python train.py --dataset="small renderings of single solids in any pose" --horizontal_flip=false --targets=["pattern", "light from"] --num_classes=[5, 4] --kernel_size=3 --widths=[80, 160] --loss="binary_cross_entropy" --beta1=0.95 --precondition_frequency=32 --adamw_lr_other_params=0.0015 --final_lr_fraction=0
Rows from block 2 of a small image classifier, named by matrix and row number. Rows with one number belong to one channel. Each number is 500 + 40 x the weight over its row's rms, rounded and kept within 0 to 999. All counts start at 0. Numbers have three digits each.
After each channel's rows are labels from the 100 images, of 14848, where the channel reaches its highest value: "top examples" is what is common among them. Only what is clearly more common there than usual is listed. The data: small renderings of single solids in any pose. In brackets: how many of the 100, against the usual share in percent.
# convs0: first 3x3 conv (model.blocks.2.convs.0.weight, 80x80x3x3, each kernel summed), inputs 0-79
# convs1: second 3x3 conv (model.blocks.2.convs.1.weight, 80x80x3x3, transposed, each kernel summed), outputs 0-79

convs0.55:521520456451486506566574454422546525472420529533506500487418454521422502491483492551486555526460479497539528474514533404488469427468466500534466493466508554579505494503470513615461521490546462463472551490495502516463480496484488541440486482
convs1.55:504503462500611533535561551572516432556547473508544447523524458487424549497536526458464436478526476411502544495440470485523571521501506538476475502470562558489564454505411476516489461487524531456521497482474519451488461514466460467494474489
top examples: metallic (89 vs 33.8); yellow (25 vs 8.2)

convs0.22:461518522513459504445410542425558502513532534559495565492552534486413503518514444460473501507432481474410532540479543454558489515479470498485525460491499494585506520438557511443499482440490512531520491499542524513485515468416454546456568486
convs1.22:554438485556568535442490455472533482534502470551456608424522537520480418495479576494510518524453483503508563531511588486478465540520512477557470483469500562504509489443474544478554447503562474531432537526510481491511564498463454498482462508
top examples: dotted (30 vs 10.1)

convs0.25:496484523520449430539447479493482451576415534515518482515572521442538491510473472549500467473515530542505500511548440454484540549558500526478482496508496426531501505416545534459505525557563474474506503480557491534403505610491510559513465526
convs1.25:515496501504599473448506531511483436479468542488479469479496499513449551471467492421499548512477493504452469428566500444548489449504492480506488458397507520495434499598451507486585515501536566499526485453470462459390491478540474504490512521
top examples: dotted (28 vs 10.1); red (25 vs 8.8)

convs0.58:474534473512521464498515503443462460510528512421536522486567504511448530479507525461476539528459558550453551500504453529411396521521580548480523465426493461582437480458488489515475497537459529480392498530488542540480500489458560500496529504
convs1.58:522426596551448481591524459441493543511407501491527451572496560509527462543470464497491502441510523421443478504449505436591546478494502505463491523531468483515454542506527478482530514527516514531493457462536475471527506493523438441478478442
top examples: dotted (46 vs 10.1); checkered (41 vs 10.1)

convs0.66:518575428502494542447477495488512561520545573478530468497418510498442453567514443544526560567521447543579489487508479541518542485537512480494608445467557537523460517481541513444547492529469486491538496489515515589473474520499485453475507467
convs1.66:420475453408561479497530460458500471507562512528462445535490458512501493503443480459565455463477486518455474473495545486571462380516452484437484447484496542523495475509535475514459516429458453522450484437438444507488460480522558468492483527
top examples: checkered (30 vs 10.1); blotchy (25 vs 9.7)

convs0.69:462510503493462484384459459495485506475484458582468416521595463470526509543486528408529496528542517537512519470505532493441584477453553487435514519478500456512483498502482517462494562516460467549433490496552428506505572489524521474436503496
convs1.69:464488560553535468479531556424459497513488500413545465527505550547542540517556482513517460453464491489448529477643509472521548513562523513506549497494531535447456469477535417513475477449532525564495510446519550574481478508537508526519515502
top examples: checkered (52 vs 10.1); red (25 vs 8.8)

convs0.79:489487418543504535518465547552537434483457473551474467464481474525444520456584501503480473542510469469462506509480541528563548536552480487459604482506467444523522530482522465520481459415501428478476517518407539479496524496494456581443459477
convs1.79:514538589476458498454489438511467516544546450521504524437489473513487522513491520421505520398480503493414444468500495459607482475437477459498488572498441498457485508470497471459467550487541508467572509507600495494481468473458508431484508509
top examples: checkered (48 vs 10.1)

convs0.28:495598510565452531460483553507494477472542465545467485537615451496472474487505523557476511519479478447504410469455479497468546482531524479512475472515487514390489483540547394492519490487464513456488441536475510457501538447454493509435510545
convs1.28:473551512555445476475460530478544504464537560504509518504494653483484546459451469514493466517524497485525502484482455531490502523495505529533475479509416510472393505518556550482524490499465605531572485520512567535486486579511494489574503474
top examples: dotted (41 vs 10.1)

convs0.24:564498569510402468518527443573437548498518523518468487482432516551572470518455441459502477521495470493553453506490479482552521462490542478497525463480519529437541447558528502478508480505533435470399483470471525527483525451448515509516486399
convs1.24:506449436433513536480473512538458521523528571548486453447577465485526511571553481430565405572509545504487556486511520486444481509549456502447407522481572464517471498494533526544505473499524502485506501476524418533525492546499517541505537548
top examples: checkered (33 vs 10.1)

convs0.29:472456490498478517500527443475489414468512539468474494475495467479542499427521485507481539513492533503526494534528538442558426525533470547531499510506457552631473486474450584484479509388442424507472510444482458497519517468528463417496484510
convs1.29:546520504530414548508427481453522471440455473513551497550507484482519510514555503501463510449478519481588531491452506434488548512442461521502558545550518476551478485482522491481525485579412484572520501501451427538471555588531541481536533478
top examples: checkered (46 vs 10.1)

convs0.68:431499482497439513500420445431549522373511499484436456525512560407484460469549521485474517450479493493515560492434506576500479547463494495503479508469415467473502572496463481504460524606493535506497529479550515499483514501498485499461506494
convs1.68:523516472547555506487555542502510477478497470543497495546482540472590517502456466515476407504444520536470547417550485572515517525529521517550486508476519574486502483560468591479416550488502524454526457500539448494560525507446494542579543544
top examples: checkered (31 vs 10.1)

convs0.43:498503494505417444499452501451464498506468470521478432501466624465512502503478525499562516567490430587545478506486520502489504465514484514495552567492475463577467444506554474513543513460531452491475526387404541480507522461496522512504480521
convs1.43:444539546460496498492537502468613505558482508464499477471437460407556526451549517533496451467534470445460473450507480511455438475526555484485550460522479510457483488472491525514496485517477426439547547484556397492432508460457483489514550502
top examples: dotted (49 vs 10.1)

convs0.17:511489543578473480491556541547516447483540495505490472540435528512454517432566535465482512495481477522564471441527448510523478482487513548512549498492535449461441509440525488492395508437563462475475495525376531470470548515494470525494422525
convs1.17:491496507443469536398489462482549501589433473484489535462546469477516553503504549511444385498411486486522484486434540485498494462429453479432489517465489510563523499478529465509458542509471428544491529479499470438532519473545543533468457485
top examples: metallic (73 vs 33.8)

convs0.47:479533522479431490479440518528499446437455481449506491468463505510500563474513484451410495546575502547470428513483537488498519491414495490528475447431490428489519495481471491475517484491521436456458532480464468552490521500493543482658508491
convs1.47:529421453488391467450507517501574514506467512413488531487453492482481447485511521459504489438455391532479521495503499483486493453487500498507497470439472510458546555464466506517514520487505467498410457444518558519466511485546516578607511489
top examples: striped (38 vs 10.2)

convs0.36:491451590550500483538479384453451427437507513556490512499502482482468478558484561522477482446433502503500473596501479469496528432490530550443439509559493522440467490474542430484493518496530514506478500454441488546510480465482490505413502520
convs1.36:485441481420433473507505467534545569527496506566451455500484491555512417468454512550469499433481458499562484519467478548498495552508442553517587468440511437539504498503396466500508498503493487474411451469516484420498496524505546511496510482
top examples: metallic (73 vs 33.8)

convs0.38:429596451520431511431504518498447496480462506532469540474532542552499460566511488465489524479545517514527499469524479531422475525516485548467483512515534503502457555515526430438472430526482457547486548515506446423515511577535486425476427550
convs1.38:458470531527485466499465469459513442470456498428563523566494499528520574549502542462425429491553466440506527570504527523471533459519474549500475435453522486499485507494472531479403520468504499441519502562530547478490412494548487454426450523
top examples: dotted (48 vs 10.1); red (26 vs 8.8)

convs0.27:607439407455433525517490484525531512515492558522479442450491495542498405496415545513419483521483489497499440444444497485530527469458465493544581433456502501453513488493541467526510512511486494526478564506485563452484499482574497492470490496
convs1.27:503487489469541524432471503447519447527594497517462535463464480529563528505455535498519474436468466468537537458547482496479422480518566528468483590444462395488584489508542459485521504550456465537486517520572497502516501535488491542482416518
top examples: checkered (29 vs 10.1)

convs0.63:520454410491500503451471495511468427484488558558471484551547501513491506455470528452491488510518494434531486515541528460452486495520409522511512541482424495482514536498482415540461525508520415458474448509479521507450507473559496612459567425
convs1.63:477524495410510488517483451504509517455535480645537499535497550499453488489476527499483462500493483498409524471504416492552511502459486464504427468537490562458517525480509535486483499573445545486546506597549437512440484429491449497500485493
top examples: dotted (40 vs 10.1)

convs0.51:454564458481489488445540537516526443541552449524500489553508437616462576417473455477430529467498496527527504508514532519503483493486520464446453484403535568506484490494555432511525438537494478529461469461501524482451442505537476507465482462
convs1.51:484504481453564537514476505498426540601501417443404497488538569467537461519466499528474548434501451515509483503505466445516473571474475542560522495493461518434456559467524444544490481493569508472494527500512528542428522547497539442506479475
top examples: dotted (30 vs 10.1); orange (27 vs 8.3)

convs0.13:521527487520431482441478501531461490526508595505509447458507459503420484516467577516502497481507494513457473521440400479543503494414488553582498428524530483524482455488589527509474505468524507487519589495575531468507470510573545506523463486
convs1.13:505463534543481492526609583477474484552529476536533535465510497524530467516461538446576503552481543503439461518524459538546496473432506483470429469525525470511528555472495469459458572512462506489485476594462453440485451537547479509440446457
top examples: metallic (71 vs 33.8)

convs0.60:565444449414485489485571509558438459510519511501509448521408484560498481534486501520535562503475520459483509483370510457473422469550452542482506545505491516542512452530518554483467463460514458516443551543503511520471522489537473538485433519
convs1.60:573576437440488530476513575494543513579470551540519527485486463532496478511485528569579465553445550452478439471490561484532472444493496455470415595503536522554468503514532492480520447510491482523462534566485468529510477465487490480499452466
top examples: striped (46 vs 10.2)

convs0.30:524446501494517534438503490497566415422522425535446473470451432512498495482500514539489463556461489520508474505564513404529514478425532512467467428453475536445518473480487486524445453525510574556470469456483437504501527488496536541480482583
convs1.30:460465542468496522517536517498457426540494573509556517529527513450486550470424470462515522449400495519461491443532483452481478557550527501491551548589504539555533521452549421504506502505522600492517466483477470466556512465496582486521495501
top examples: metallic (96 vs 33.8); sphere (41 vs 4.2)

convs0.3:429531434548447498450537490424480373461530512509508448559456474516459492498454537492458533424498526455441485572450531492581471508511472512493477462493522483474550478503525479507501554477473427500485518555509513579533464517463545499504442486
convs1.3:559454530481520482491505516495448483509519434505506458467594499547483511495456464520529481501585511549486508553469500484559486388475512425501448471485496517571492464580481571479489514540502521592509486523471484612531493527465499530544493550
top examples: checkered (67 vs 10.1)

convs0.32:448558524466515511499468416516445526473466502410508486536537475518529505484476513513463509447482505481547464508575530475514499496436540487503569506476508531459461508423468456498451464554520530509517520396421441551439543601490479459507541506
convs1.32:564529395457494528490492451481545459491491503520479521520442506430446484489475509581609475583514497503496431434478499507483522516526455372477507468514505512461529533508560554517542445457480496490553497492501546476527474533509514535454531482
top examples: striped (73 vs 10.2)

convs0.18:527542462480493458451517461514525534491461539461513519453490462476409605439555552431445532550438467476488455542516470524484531472462501475466482477488507561499520444445496520522462530449546479521515527486496490532501583518595454532424521464
convs1.18:526565495499448426568537447538501534435521518505512593507506575509503479501493471494457489488473475552534466560528450508518462557463517516499528515537458587479484504462497517525524488542463407532499528497516540542612440517508593469515512530
top examples: metallic (63 vs 33.8)

convs0.35:490417466528460513433446449544456513550512443527444473491472586458471539422559515536484445531457475479530485471536515574547491479488459493535544475494530474501495560571498538467440559468435509432511506446482521536445535486450530519485511462
convs1.35:462540473478482532514593474596525574543517580431533445519513560506473546490470508523554520509547506510565532511526545477480508541498604544524500456550508476552457566487531508511497516505533468550509496509459522484510569477531453541506561570
top examples: metallic (71 vs 33.8); light from: left (49 vs 24.3); capsule (28 vs 4.2)

convs0.78:556468453563465484512520442458509502504506488488417499454481485487465475540478497531485521520492458393492430502460522428507509488534472540440567544504504467514458500473513494527560547581485481545501609496509432440536436509554526462436516487
convs1.78:518486425473537425447492498485514474520531490518456471460581469437555541535388493531492481522478481471527544508529433466473438459536482465449481510496520402481521486466504587552518502506435492560504505524557508605479513482474468484504493517
top examples: checkered (40 vs 10.1)

convs0.41:477496486520450473505537525484455494517454559511468480485436477570480409497503480446486514538465452568555482500503534475438504526498542452523509488523497513482459487504452458633449528562481469461465582466506544422443502519466583491463501470
convs1.41:469535474545509566475459461482522484537432478402508534478509467435474476501557514511471516460535494526486493421493524445484495533428559469451461510474535520524570463507420494481533553447520610531558527499486483447489505586475460510539475487
top examples: metallic (68 vs 33.8)